A small class-conditioned image diffusion model, trained from scratch: moe soft.
Rows from block 6 of a small class-conditioned image diffusion model, named by matrix and row number. Rows with one number belong to one neuron. Each number is 50 + 12 x the weight over its row's rms, rounded and kept within 0 to 99. All counts start at 0.
After each neuron's rows are labels from the 100 images, of 14976 (inputs lightly noised), where the neuron reaches its highest value: "responds to" is what is common among them. Only what is clearly more common there than usual is listed. The data: rendered rooms with furniture.
# fc1: MLP up (model.blocks.6.mlp.fc1.weight, 256x128), inputs 0-127
# fc2: MLP down (model.blocks.6.mlp.fc2.weight, 128x256, transposed), outputs 0-127

fc1.146:43 61 48 56 46 47 44 60 52 68 42 46 50 56 49 47 64 49 34 79 53 58 42 43 57 48 41 35 60 53 61 57 48 53 42 54 53 43 66 55 52 47 52 52 52 42 49 66 42 57 62 69 25 56 48 44 39 45 32 40 54 47 33 60 37 51 39 36 38 41 56 63 49 52 33 29 23 43 78 44 68 69 55 26 76 42 40 40 44 48 43 46 49 44 65 72 55 50 43 58 64 54 49 43 39 69 71 45 50 37 18 54 33 60 60 25 40 52 26 21 54 68 47 64 62 42 40 43
fc2.146:50 32 61 78 59 46 33 43 52 53 47 48 52 64 57 59 50 81 49 65 41 57 41 54 43 52 66 34 61 40 49 55 74 66 52 56 55 59 38 47 43 08 48 23 50 62 71 31 40 50 51 56 54 73 55 57 45 45 52 48 58 67 46 37 25 48 48 54 50 52 52 75 52 49 65 49 39 49 26 56 60 56 35 43 46 68 53 40 29 49 65 27 64 49 56 58 52 61 45 53 50 44 28 54 48 54 24 45 70 45 51 53 47 55 58 39 37 54 39 25 41 57 45 43 51 36 33 51
responds to: floor: striped; floor: grid; floor: wood

fc1.206:35 63 57 44 52 43 45 23 43 55 33 42 42 32 49 43 47 47 47 40 79 57 59 47 42 68 41 38 61 66 58 54 54 69 26 52 37 35 55 31 52 54 53 39 32 55 66 44 63 50 61 73 60 47 44 49 67 62 58 50 51 72 63 44 50 40 37 56 58 29 51 49 54 58 39 75 44 59 51 41 34 64 43 40 31 63 24 40 60 43 71 67 60 41 45 35 47 46 44 56 57 40 47 44 51 52 17 42 69 45 67 56 56 59 67 38 22 43 49 52 55 53 57 40 26 53 58 52
fc2.206:25 59 60 63 46 59 79 27 29 35 51 47 54 58 46 56 52 74 49 71 67 31 58 45 49 68 48 44 48 49 47 50 57 32 43 25 44 42 57 42 54 60 53 56 49 63 65 40 36 47 54 56 48 58 47 54 53 49 53 51 30 47 38 69 46 57 46 53 30 53 44 52 77 54 27 53 57 48 42 26 66 49 28 44 45 71 60 50 25 51 50 62 68 18 67 45 57 44 35 42 67 58 63 39 62 51 41 46 25 30 55 52 47 55 54 48 68 57 64 48 61 51 50 54 36 55 54 45
responds to: count: four

fc1.32:28 52 42 30 38 61 75 39 35 70 63 31 34 53 57 47 57 75 60 53 75 43 48 48 44 37 54 37 35 43 45 66 52 46 54 45 54 49 57 53 49 51 27 42 53 52 31 73 54 52 57 47 43 64 68 39 53 40 45 53 54 47 29 57 60 69 47 63 54 44 44 57 62 55 44 52 45 48 60 29 31 62 33 38 69 48 65 40 45 40 46 51 62 56 54 64 40 47 34 44 52 58 37 35 46 40 38 33 63 26 53 42 53 36 62 52 50 57 60 57 23 51 52 38 39 82 74 69
fc2.32:50 53 40 58 61 52 46 48 66 61 33 51 50 36 56 26 52 36 36 41 39 27 71 54 42 49 26 34 35 43 62 44 25 31 29 47 60 49 63 61 59 66 25 46 42 25 56 41 57 45 65 82 64 64 38 58 44 46 61 42 49 57 30 59 41 61 46 35 52 46 57 53 47 68 52 51 46 50 53 67 46 33 41 35 55 73 54 52 62 55 45 64 48 51 37 52 56 38 73 67 50 32 46 63 50 40 67 45 47 48 64 32 54 53 51 68 49 57 39 23 45 47 51 38 42 67 39 64
responds to: window

fc1.137:69 61 43 53 60 81 43 52 67 54 37 23 55 55 47 36 65 52 52 69 82 62 34 48 40 46 29 58 47 56 47 41 35 46 21 45 39 67 30 55 37 49 49 45 50 46 43 64 50 31 40 66 43 60 65 38 37 48 53 32 43 48 57 40 57 42 55 73 43 50 46 44 37 58 53 68 25 23 54 45 36 66 46 55 55 27 43 43 59 63 43 36 62 51 41 42 45 39 58 35 59 50 43 45 40 47 61 44 79 36 64 46 52 36 49 50 45 45 32 52 43 55 65 54 58 55 53 28
fc2.137:42 82 59 46 47 43 58 28 46 65 65 53 51 45 50 65 53 64 55 29 63 30 60 48 46 49 66 37 65 54 56 55 66 46 57 51 55 44 61 51 42 56 15 50 62 46 51 45 57 45 33 44 34 43 65 51 29 52 40 47 38 34 55 57 63 39 50 67 46 59 46 51 63 53 37 33 74 63 42 50 48 25 64 51 53 34 46 65 51 52 25 36 36 44 68 62 57 44 46 35 38 52 67 51 52 34 76 53 54 55 59 40 37 73 47 54 56 38 75 47 57 48 50 63 60 69 22 50
responds to: count: zero

fc1.95:43 44 38 52 53 29 57 42 47 49 39 53 47 56 60 74 26 36 75 46 69 48 49 59 28 48 57 40 48 55 59 27 55 38 40 56 63 67 70 68 42 48 34 51 38 49 71 68 43 55 46 49 49 44 54 55 46 60 52 50 64 57 63 51 41 46 48 39 29 69 47 41 49 76 62 54 54 40 47 58 23 52 46 29 66 28 51 44 44 45 44 48 60 62 55 66 56 50 54 43 47 60 46 75 74 42 28 57 39 55 43 44 27 48 44 80 27 50 37 35 41 70 55 42 49 38 53 57
fc2.95:46 71 54 54 39 21 51 34 80 68 38 32 48 56 48 40 54 63 46 62 62 47 48 42 39 46 44 53 44 42 37 50 53 57 11 22 56 41 52 60 44 48 56 67 39 57 51 48 51 53 48 41 47 53 57 19 66 52 40 67 51 57 42 58 59 62 57 68 48 50 72 51 53 47 53 52 47 48 45 45 37 50 31 22 43 42 67 66 35 58 66 42 45 53 42 70 62 54 50 46 53 75 55 38 53 51 45 51 49 41 40 40 45 45 70 29 44 47 41 57 45 57 13 67 37 45 65 54
responds to: ladder

fc1.231:59 53 64 59 52 38 57 43 44 66 65 52 45 39 44 30 36 62 49 45 67 30 36 42 42 46 45 33 27 40 41 45 50 55 58 68 63 50 47 73 70 72 49 51 42 53 42 65 64 51 55 48 60 48 45 59 44 57 32 56 30 33 45 63 60 58 50 42 43 54 53 60 60 53 45 42 68 58 37 46 51 61 48 73 74 36 53 52 49 45 68 40 43 62 38 51 84 66 65 59 54 39 36 38 41 52 47 48 38 70 62 42 38 51 38 48 33 58 42 61 12 79 57 49 47 38 66 53
fc2.231:53 45 35 34 61 20 26 62 51 35 54 53 51 52 56 43 25 48 58 67 38 39 65 53 45 53 54 46 54 35 71 41 61 41 62 62 60 49 44 49 45 73 40 40 56 62 46 38 52 51 49 28 55 60 65 48 61 48 43 48 55 63 52 41 32 36 29 47 56 70 37 62 49 45 66 50 42 41 57 52 55 45 40 80 26 57 59 75 49 53 60 58 35 46 52 46 43 42 39 31 57 75 63 33 54 70 66 51 74 51 60 58 43 60 49 28 57 49 38 43 21 48 66 57 42 35 54 50
responds to: count: zero

fc1.122:48 47 38 47 40 52 38 34 70 52 52 30 50 50 55 45 54 63 58 68 61 48 49 24 44 50 50 41 46 44 70 69 57 62 43 69 67 33 49 42 63 63 52 34 37 43 52 40 71 61 53 71 55 56 53 40 59 41 44 39 54 58 34 27 55 64 66 69 51 70 35 61 58 56 55 49 56 54 51 66 68 68 56 52 28 20 42 59 42 39 39 34 65 58 41 41 47 66 43 47 47 47 72 49 59 38 44 54 59 56 45 45 34 62 62 72 38 56 64 35 51 43 51 70 32 36 23 36
fc2.122:54 42 58 33 51 65 63 54 59 30 51 41 49 60 41 35 40 62 37 51 41 37 37 35 41 55 31 52 69 54 28 53 60 36 54 68 49 52 45 43 62 48 51 45 55 50 34 38 66 56 45 38 68 51 53 42 29 57 60 58 59 19 60 44 71 25 46 42 31 41 50 59 32 33 52 48 41 49 41 67 54 35 50 49 71 38 47 34 24 36 43 43 49 48 56 47 47 57 51 60 53 51 42 44 60 33 32 47 45 33 35 38 23 63 46 51 68 64 54 43 25 61 46 35 33 71 68 58
responds to: table

fc1.86:43 50 58 51 57 37 68 27 42 42 77 38 40 61 55 46 51 50 60 70 70 58 42 55 52 57 42 40 45 38 32 44 51 52 48 57 42 59 67 55 53 74 40 37 58 55 59 48 28 63 55 70 53 43 43 65 24 51 59 51 56 52 67 44 69 62 63 35 50 63 52 57 39 39 35 33 79 63 57 52 79 47 47 56 55 60 54 74 50 56 34 63 57 56 68 44 63 59 75 59 66 21 38 55 65 42 48 31 72 56 71 57 40 43 54 43 44 58 42 52 55 59 45 38 59 42 50 45
fc2.86:54 40 47 64 56 60 40 52 58 34 39 63 57 58 49 54 56 58 57 65 44 51 41 40 49 45 56 58 41 31 65 56 34 53 53 49 18 57 46 31 58 80 60 46 52 47 31 67 15 47 35 35 37 57 71 29 57 51 59 56 26 58 58 56 60 48 46 42 51 50 65 76 48 48 55 41 40 50 38 34 48 69 43 47 35 46 48 23 40 52 34 47 37 42 30 34 61 50 50 49 63 70 48 58 60 48 62 62 36 64 78 35 53 50 27 42 50 37 47 52 69 49 33 55 39 48 50 49
responds to: count: zero

fc1.217:65 49 32 57 34 48 40 21 44 42 40 57 55 52 02 54 51 68 49 47 31 41 56 61 51 21 64 49 59 22 53 44 53 53 35 54 54 44 60 50 38 48 62 64 42 41 41 50 49 78 44 45 60 63 43 38 57 63 65 43 59 55 46 50 48 47 49 57 44 30 40 43 26 54 52 49 57 54 30 62 37 51 47 52 31 47 53 56 22 50 57 59 51 61 54 37 46 34 30 52 60 44 71 59 65 48 55 44 37 63 46 55 34 62 38 68 51 60 49 60 61 34 42 44 66 29 48 55
fc2.217:41 57 54 42 42 58 44 53 51 45 59 27 40 46 68 53 51 57 56 50 45 52 54 38 56 45 33 63 30 41 29 41 57 64 39 44 39 40 37 54 43 54 53 54 48 49 49 52 61 25 54 49 36 50 78 68 48 42 40 40 52 40 57 43 57 53 59 54 43 50 40 49 19 41 33 59 50 59 55 61 65 43 34 54 52 68 28 57 25 65 36 73 40 30 59 55 52 41 53 25 59 55 35 56 52 32 53 42 45 40 59 36 53 61 38 66 32 98 55 44 67 45 49 46 44 22 51 56
responds to: count: four; flower; ladder

fc1.31:59 34 41 67 51 54 53 56 42 34 55 52 53 48 54 28 52 63 64 54 55 31 38 63 58 54 28 33 42 46 50 34 40 44 26 40 44 45 34 50 45 57 40 40 16 36 40 42 52 56 46 39 60 46 56 51 52 71 37 52 57 35 64 54 41 75 45 43 47 48 57 47 48 63 48 61 43 51 62 44 63 60 45 47 67 57 42 40 57 39 54 60 56 44 43 64 43 56 56 42 48 42 21 60 44 27 61 46 73 49 73 59 32 57 42 47 44 49 12 78 46 38 54 82 52 68 49 43
fc2.31:60 55 67 49 39 53 52 45 71 55 43 51 49 58 51 39 37 48 38 55 70 50 70 30 54 51 50 70 33 48 74 48 38 58 56 46 34 50 56 42 42 70 35 48 67 37 00 41 53 47 58 26 50 47 54 50 63 48 37 45 52 55 47 50 43 29 51 38 51 45 36 70 50 41 38 47 64 25 57 41 42 44 52 68 35 48 64 54 54 51 62 48 46 45 43 35 64 35 53 56 50 47 49 40 45 43 53 47 40 80 69 53 61 63 46 69 46 53 31 73 62 61 40 58 35 36 56 58
responds to: count: zero

fc1.59:38 38 42 46 45 52 43 49 63 65 24 67 45 27 34 55 74 53 41 58 49 52 39 44 43 56 53 50 62 43 48 33 38 46 59 31 67 55 35 50 59 45 45 66 34 64 32 55 63 66 62 43 37 48 59 52 47 37 33 47 40 22 34 27 71 43 63 57 45 62 44 64 51 70 35 54 75 70 63 50 35 49 54 65 43 37 63 54 63 55 54 63 60 44 68 55 51 47 55 71 51 49 35 44 55 31 30 57 38 53 49 43 50 33 58 47 70 60 48 52 33 46 35 52 35 23 41 60
fc2.59:54 44 49 55 51 55 41 45 44 66 39 47 43 53 48 48 37 57 48 46 37 71 42 31 45 53 28 46 56 37 39 47 57 80 56 64 58 53 54 57 57 47 66 55 65 60 64 50 55 67 56 55 40 63 82 66 30 55 53 44 48 76 60 67 57 46 63 42 52 38 30 40 51 39 52 43 41 45 41 39 55 50 44 71 59 33 41 28 49 79 51 43 49 60 67 64 58 64 37 56 50 48 51 34 55 34 21 61 56 55 40 67 62 39 31 52 44 81 29 58 41 65 51 43 34 47 67 40
responds to: window

fc1.73:51 33 45 50 29 53 71 60 51 61 57 53 37 51 43 63 51 48 55 41 51 42 72 37 54 48 56 45 47 49 32 61 47 74 61 30 56 39 37 33 45 54 44 56 72 40 41 52 25 53 57 39 56 50 56 62 73 46 55 45 59 53 56 45 45 36 35 62 60 46 46 52 56 63 62 30 60 48 51 59 69 90 43 41 45 45 28 53 49 53 64 26 45 52 36 71 38 63 55 48 54 73 76 41 52 33 73 61 56 55 39 63 48 18 28 45 47 45 65 52 54 64 50 40 44 53 52 53
fc2.73:56 43 47 40 60 35 57 46 49 73 61 55 38 63 58 88 50 70 41 23 58 43 56 70 44 51 63 50 54 42 72 76 44 71 51 35 52 32 51 53 49 47 40 52 31 44 50 51 46 55 43 61 65 42 44 23 28 49 51 51 41 59 69 47 52 52 32 26 40 36 69 45 51 43 39 61 42 47 49 55 50 60 83 45 47 44 55 41 54 43 51 40 71 56 40 60 52 53 43 43 61 39 67 51 56 64 54 45 57 23 50 44 55 56 43 36 58 31 57 58 57 47 71 57 39 41 21 57
responds to: count: zero

fc1.24:27 56 63 76 62 49 59 52 46 32 37 55 50 53 52 45 46 49 58 32 41 58 43 63 59 51 41 42 34 55 43 46 44 51 72 25 61 64 51 38 51 61 44 42 41 55 42 32 65 52 61 64 45 26 51 41 62 43 27 42 48 37 65 36 66 57 29 44 60 39 52 51 44 52 76 28 65 60 48 50 72 67 37 61 46 76 68 42 48 42 49 53 58 44 74 47 61 53 60 41 81 43 25 58 53 55 72 63 26 52 64 37 46 61 51 62 52 41 49 54 51 67 54 41 37 48 43 48
fc2.24:43 65 39 75 48 10 60 47 26 55 44 51 57 33 46 78 46 49 49 65 56 49 58 47 43 44 50 55 54 60 28 60 41 41 62 60 52 50 55 61 53 53 31 51 53 65 45 63 48 52 38 54 49 22 45 62 35 56 34 57 54 48 50 48 50 57 44 34 56 25 75 28 59 64 54 42 64 58 42 60 53 55 61 19 49 23 40 57 52 39 36 56 51 51 52 55 57 47 53 39 52 36 51 59 55 77 44 42 50 25 26 48 48 38 44 42 42 55 53 50 46 53 62 54 68 74 63 36
responds to: wallpaper

fc1.185:48 66 31 62 46 35 62 75 39 39 66 46 45 35 45 81 55 59 53 45 59 44 53 39 61 53 65 55 46 45 63 32 33 35 26 65 64 44 41 50 33 55 48 15 44 47 56 50 57 54 44 50 56 54 43 60 55 56 28 39 47 45 39 63 50 28 55 48 64 43 59 58 47 76 31 33 63 52 41 48 43 55 36 45 44 46 50 50 47 53 33 46 35 48 41 48 56 60 61 51 64 70 49 38 51 51 55 42 54 65 45 61 25 62 57 64 25 55 34 40 66 15 43 60 41 40 55 63
fc2.185:49 64 46 47 43 75 46 58 50 42 55 66 23 55 53 44 38 45 46 41 39 52 55 55 54 49 57 25 58 47 38 42 62 41 74 46 50 54 35 45 41 55 48 22 50 40 39 51 48 54 39 47 45 35 46 72 52 50 44 33 52 60 48 56 56 69 45 69 47 69 57 70 53 32 34 57 46 52 72 39 61 49 48 71 47 36 55 67 63 47 32 49 66 53 64 20 46 57 41 57 76 42 47 38 53 62 47 52 35 37 42 28 46 38 68 38 73 53 72 49 55 69 63 23 43 41 46 34
responds to: wallpaper

fc1.4:54 40 43 49 46 72 56 36 66 45 70 49 51 49 69 51 68 46 67 41 44 66 22 48 40 66 73 41 46 68 65 45 34 55 39 62 55 25 58 59 59 69 52 57 36 60 42 60 54 54 36 50 53 64 29 56 47 49 49 40 55 48 34 54 62 57 51 54 42 50 45 51 50 38 44 52 26 65 66 61 37 47 28 69 82 57 55 56 41 62 52 55 63 62 49 48 73 62 60 73 48 33 40 45 58 64 43 48 52 61 44 56 44 52 76 78 58 58 64 38 47 32 44 51 50 41 47 30
fc2.4:48 63 60 45 57 66 59 52 63 50 71 52 56 62 56 48 76 39 54 41 70 27 52 37 46 47 52 67 57 44 29 53 45 70 66 77 42 39 43 29 69 24 61 29 53 54 49 68 48 64 56 38 57 28 40 38 39 50 57 33 60 47 48 47 49 38 56 54 33 36 73 28 56 65 51 60 40 60 45 41 36 57 41 31 31 40 51 57 62 40 50 40 37 54 42 44 53 46 46 51 67 42 51 55 64 33 56 42 28 17 51 43 45 57 41 49 44 51 46 45 42 42 53 53 41 35 76 56
responds to: floor: triangles

fc1.84:49 53 34 48 38 55 63 29 45 48 48 24 39 54 48 52 47 32 72 61 38 43 45 52 28 50 55 62 37 48 41 54 46 56 43 38 54 23 69 81 46 35 42 69 46 64 50 59 70 62 29 46 57 51 55 44 56 48 23 58 45 60 48 37 52 41 58 52 12 52 32 37 51 53 38 43 56 51 43 29 47 60 54 37 42 59 31 67 47 45 44 62 45 59 55 49 55 43 53 46 49 65 46 48 54 32 41 64 57 51 53 40 66 72 48 43 30 53 52 48 69 47 55 39 45 46 40 90
fc2.84:62 56 52 48 42 48 58 46 42 42 50 40 47 35 52 54 51 81 39 31 39 33 46 63 53 36 46 65 55 50 48 65 76 50 45 44 47 52 70 33 50 53 45 44 59 49 55 46 79 47 65 44 36 76 47 42 44 58 63 48 20 72 59 44 33 69 40 30 45 47 42 58 27 44 42 45 38 54 59 64 52 62 62 58 62 57 47 33 47 43 50 64 46 49 65 47 61 57 47 50 41 46 50 33 63 48 28 42 62 48 23 37 58 44 35 70 79 29 53 65 71 62 46 67 44 41 45 45
responds to: count: four; umbrella

fc1.151:69 44 54 30 69 59 54 67 50 73 46 64 40 55 51 49 57 48 47 36 63 42 64 19 44 58 71 37 34 49 54 56 31 62 33 26 39 41 53 36 35 70 61 30 41 49 49 59 46 39 51 38 43 51 63 35 53 66 47 47 61 49 39 47 59 60 30 36 77 58 51 52 63 34 48 47 37 57 68 39 46 53 55 36 65 65 62 46 40 23 53 45 53 54 44 53 65 38 44 55 52 47 70 60 56 19 41 51 34 47 46 52 36 35 56 51 54 56 48 71 41 59 67 23 43 45 59 46
fc2.151:62 51 52 32 49 54 62 76 39 45 72 54 61 43 61 33 52 50 42 49 62 59 46 55 52 46 49 53 41 48 43 25 73 38 28 33 60 54 42 54 48 78 36 16 12 50 55 45 53 58 63 51 74 54 53 53 72 35 35 33 56 45 52 40 52 59 72 45 49 38 50 76 37 46 58 63 63 54 61 40 47 38 69 72 38 49 50 39 44 51 40 36 59 50 35 48 68 59 44 56 29 46 36 45 45 42 34 62 52 64 60 59 43 43 55 54 43 46 50 59 47 53 62 53 63 70 47 63
responds to: window; red walls

fc1.158:51 77 43 61 47 50 24 61 45 56 49 26 60 47 59 58 57 63 44 57 64 65 61 47 26 55 49 31 61 57 52 36 45 48 49 52 67 67 70 33 55 75 54 61 40 62 45 40 42 56 66 60 33 41 54 48 74 56 48 46 37 55 57 42 64 56 55 45 48 41 55 58 51 35 40 48 38 35 48 52 77 75 38 64 31 55 49 46 60 77 54 51 41 49 49 56 42 57 61 46 61 60 55 40 18 49 54 53 62 66 63 58 40 64 73 58 83 42 42 46 33 38 45 56 55 45 62 44
fc2.158:50 82 50 53 60 45 44 53 61 54 68 58 45 49 59 53 32 63 53 62 37 50 38 63 34 50 65 49 44 50 42 49 52 42 46 36 70 45 54 53 42 73 48 58 68 61 40 53 36 56 63 45 59 65 66 54 45 45 51 45 53 55 72 42 59 33 31 54 60 35 58 71 51 56 36 59 46 56 46 45 24 33 65 36 58 37 68 59 42 68 59 41 67 41 53 36 58 49 29 30 61 36 53 35 29 46 67 51 66 35 65 35 46 37 81 57 35 46 47 43 50 76 60 31 36 42 50 64
responds to: wallpaper; yellow walls

fc1.39:60 68 56 49 29 66 39 39 45 28 69 45 60 43 52 53 54 59 61 60 32 40 42 52 48 52 52 44 61 51 38 43 55 52 30 56 41 55 54 49 50 68 25 29 43 48 58 39 63 46 45 43 24 46 48 62 67 53 50 60 47 40 54 49 48 33 66 57 39 45 46 35 59 31 31 31 47 53 42 50 61 68 60 69 50 55 56 49 51 74 68 56 27 62 52 57 49 46 47 56 59 55 49 37 36 43 54 27 56 42 56 50 29 46 49 65 50 86 23 52 41 78 57 32 59 51 78 42
fc2.39:58 53 44 41 45 40 57 57 38 52 32 44 60 47 54 46 59 67 40 56 53 72 65 52 51 46 28 56 78 45 63 54 58 55 30 53 42 48 33 62 38 46 54 61 41 54 64 35 45 53 47 55 76 37 56 44 39 43 34 56 52 34 51 32 39 59 40 43 55 45 53 50 41 49 49 69 47 39 53 58 52 61 60 51 50 38 40 55 47 37 46 49 47 30 30 65 27 51 58 30 24 42 50 51 44 43 58 42 41 61 41 55 50 54 51 69 52 38 52 83 66 99 61 54 54 41 25 35
responds to: floor: striped

fc1.19:58 43 57 51 51 40 38 57 38 64 69 47 69 50 49 30 47 42 56 54 74 23 53 41 49 55 39 40 52 70 59 37 60 47 39 66 63 50 44 55 67 53 49 40 48 49 70 42 40 56 26 44 47 57 46 56 33 57 51 51 47 72 71 49 64 43 51 51 46 48 29 52 46 36 46 44 72 40 31 39 75 68 35 41 63 61 56 64 42 57 49 32 11 52 49 24 43 41 58 53 42 48 44 64 48 42 41 52 56 59 50 40 27 54 77 34 56 57 44 49 42 75 71 47 57 50 55 43
fc2.19:54 58 36 26 28 44 47 65 33 46 33 52 58 46 46 38 46 30 52 41 48 50 43 49 52 52 70 40 49 64 61 40 42 26 43 39 54 44 48 50 42 49 51 48 55 41 48 57 55 46 52 57 42 54 50 57 42 48 71 55 43 48 34 48 55 18 55 56 42 58 51 37 51 57 56 71 32 56 60 61 51 32 44 68 64 52 56 45 56 52 63 63 37 54 53 89 60 52 20 58 45 56 46 33 47 49 36 51 74 21 54 45 64 55 68 64 81 48 64 29 45 53 37 27 34 37 38 42
responds to: count: zero

fc1.120:83 26 55 45 45 50 48 32 63 61 35 52 56 57 61 49 51 54 36 53 53 61 65 45 51 75 60 54 49 10 54 48 46 40 50 69 42 43 37 50 43 42 64 36 68 53 62 77 48 40 45 33 58 48 47 45 51 36 30 50 47 44 43 58 31 47 54 41 54 62 66 49 02 40 56 46 53 53 47 22 73 46 46 54 40 34 40 59 46 56 61 59 48 66 62 42 42 48 47 35 55 63 58 48 67 35 58 52 56 52 59 39 31 43 54 52 43 61 40 66 36 44 54 41 47 52 42 63
fc2.120:50 41 57 50 75 39 42 40 40 51 54 46 55 54 60 43 54 34 36 41 46 66 46 37 48 50 71 49 56 50 43 68 54 35 52 45 52 52 58 25 52 57 53 50 54 29 38 54 41 48 56 15 37 59 54 39 44 34 32 57 58 42 58 40 61 61 60 42 69 51 61 48 54 77 58 46 57 69 57 42 05 57 62 73 49 61 33 46 58 50 67 18 40 48 50 60 38 53 54 49 50 35 46 36 63 26 59 54 82 47 67 47 38 45 51 60 67 57 51 54 55 34 54 42 50 49 42 48
responds to: count: four; ladder; blue walls

fc1.125:62 57 72 54 44 74 55 48 52 61 69 42 35 59 67 26 49 63 44 60 63 53 56 53 54 39 62 59 38 42 23 39 40 58 78 36 57 54 39 37 31 28 51 48 61 48 59 40 26 33 60 37 54 79 46 74 53 67 60 52 53 58 48 40 51 33 39 52 61 50 38 55 51 70 32 66 55 63 51 70 42 55 54 62 67 42 58 54 42 67 45 28 41 52 50 26 61 34 32 42 63 55 41 47 49 39 58 44 32 64 43 50 43 51 72 50 46 46 59 51 47 48 42 39 42 57 51 67
fc2.125:52 67 64 64 54 68 47 43 33 60 36 71 49 53 39 43 61 51 51 38 32 50 54 47 50 43 69 45 53 73 65 70 65 44 39 59 50 39 41 74 29 68 45 41 51 27 40 55 41 56 50 70 55 26 56 54 50 57 56 41 34 52 67 55 62 58 39 49 45 52 40 66 50 72 34 49 46 55 61 41 49 31 48 50 34 51 37 71 53 72 51 34 68 60 24 56 58 43 57 64 73 53 45 52 48 41 32 45 53 32 66 46 58 25 39 38 53 61 31 53 47 53 28 51 36 58 36 51
responds to: window; teal walls

fc1.234:40 56 37 42 47 42 41 20 53 48 53 29 58 57 51 38 43 70 51 49 49 60 33 58 48 48 50 44 54 46 51 58 58 63 66 75 47 33 46 45 75 39 56 37 68 60 55 66 51 46 50 60 56 59 39 53 69 50 46 39 33 63 37 59 57 55 46 44 59 39 67 41 56 47 56 50 43 42 88 54 61 48 32 60 58 11 50 51 57 73 47 40 44 51 56 68 59 57 32 30 48 80 32 55 51 59 59 40 27 45 52 59 56 59 65 62 30 55 66 50 55 39 62 38 36 54 48 52
fc2.234:45 63 55 41 48 47 74 27 61 46 21 59 40 57 45 61 61 53 47 51 44 28 17 51 65 52 54 35 43 54 37 52 49 48 68 31 66 42 50 59 53 44 23 50 45 48 47 47 50 48 42 38 45 39 58 55 63 62 33 47 35 47 32 52 41 58 42 76 38 66 51 55 54 48 43 47 62 39 39 49 43 53 70 56 54 69 36 49 65 49 40 64 25 41 42 34 68 26 74 62 71 53 61 45 41 63 42 61 39 44 55 53 41 44 40 51 67 43 54 61 45 66 56 52 22 41 74 48
responds to: table; count: four

fc1.43:48 45 41 44 48 54 64 40 45 48 24 27 54 52 61 32 49 54 49 41 37 44 45 53 49 51 46 58 30 46 51 38 46 54 51 33 45 64 75 53 70 49 66 36 55 60 62 83 50 32 60 53 52 53 45 39 54 62 40 40 45 64 68 39 51 25 52 33 60 52 66 39 41 39 47 52 58 57 60 61 36 52 60 60 38 49 35 55 10 47 73 39 59 51 52 42 31 59 44 47 62 47 65 64 35 36 52 77 52 69 33 48 61 54 58 30 46 69 53 56 49 46 58 27 53 39 43 73
fc2.43:45 30 57 43 48 35 56 48 31 42 47 79 66 50 37 46 68 44 35 49 39 34 35 58 46 24 69 77 70 68 51 52 38 32 46 81 57 63 30 37 40 57 39 45 43 48 32 58 53 55 41 52 53 47 54 53 52 55 37 50 38 42 63 54 45 40 52 62 52 63 64 31 49 54 56 47 43 67 48 59 69 48 59 64 67 49 57 52 46 52 57 54 74 67 51 77 40 32 46 33 69 39 40 44 37 60 28 53 21 65 33 65 54 48 43 54 52 54 40 55 49 51 43 52 35 49 37 44
responds to: table

fc1.224:63 38 60 52 25 57 65 59 42 26 73 56 52 26 44 74 57 47 59 43 42 52 42 54 64 46 42 37 75 48 69 63 50 51 59 76 28 35 60 46 40 67 40 70 59 57 53 57 68 49 55 67 36 47 27 54 54 41 33 49 38 45 59 54 44 45 37 37 36 49 42 63 50 64 75 43 61 41 59 42 32 54 40 62 58 58 56 44 42 41 41 46 42 55 56 52 46 45 61 41 26 60 71 50 28 34 54 45 34 54 53 47 32 39 49 50 66 69 56 41 59 47 65 60 70 33 57 48
fc2.224:41 54 68 58 26 57 35 38 57 62 12 59 61 49 45 49 45 56 47 66 40 62 46 71 49 56 49 20 43 66 38 32 37 47 33 38 84 64 49 43 57 48 52 57 40 39 57 31 71 53 74 56 44 54 41 67 49 52 39 59 55 38 51 52 60 50 74 46 41 50 38 65 53 49 36 56 52 50 62 59 53 43 44 59 56 49 33 39 38 40 64 60 53 54 57 48 42 66 58 53 26 41 48 49 46 47 31 53 43 42 32 49 55 48 61 49 56 80 50 70 27 50 54 51 29 34 35 38
responds to: floor: striped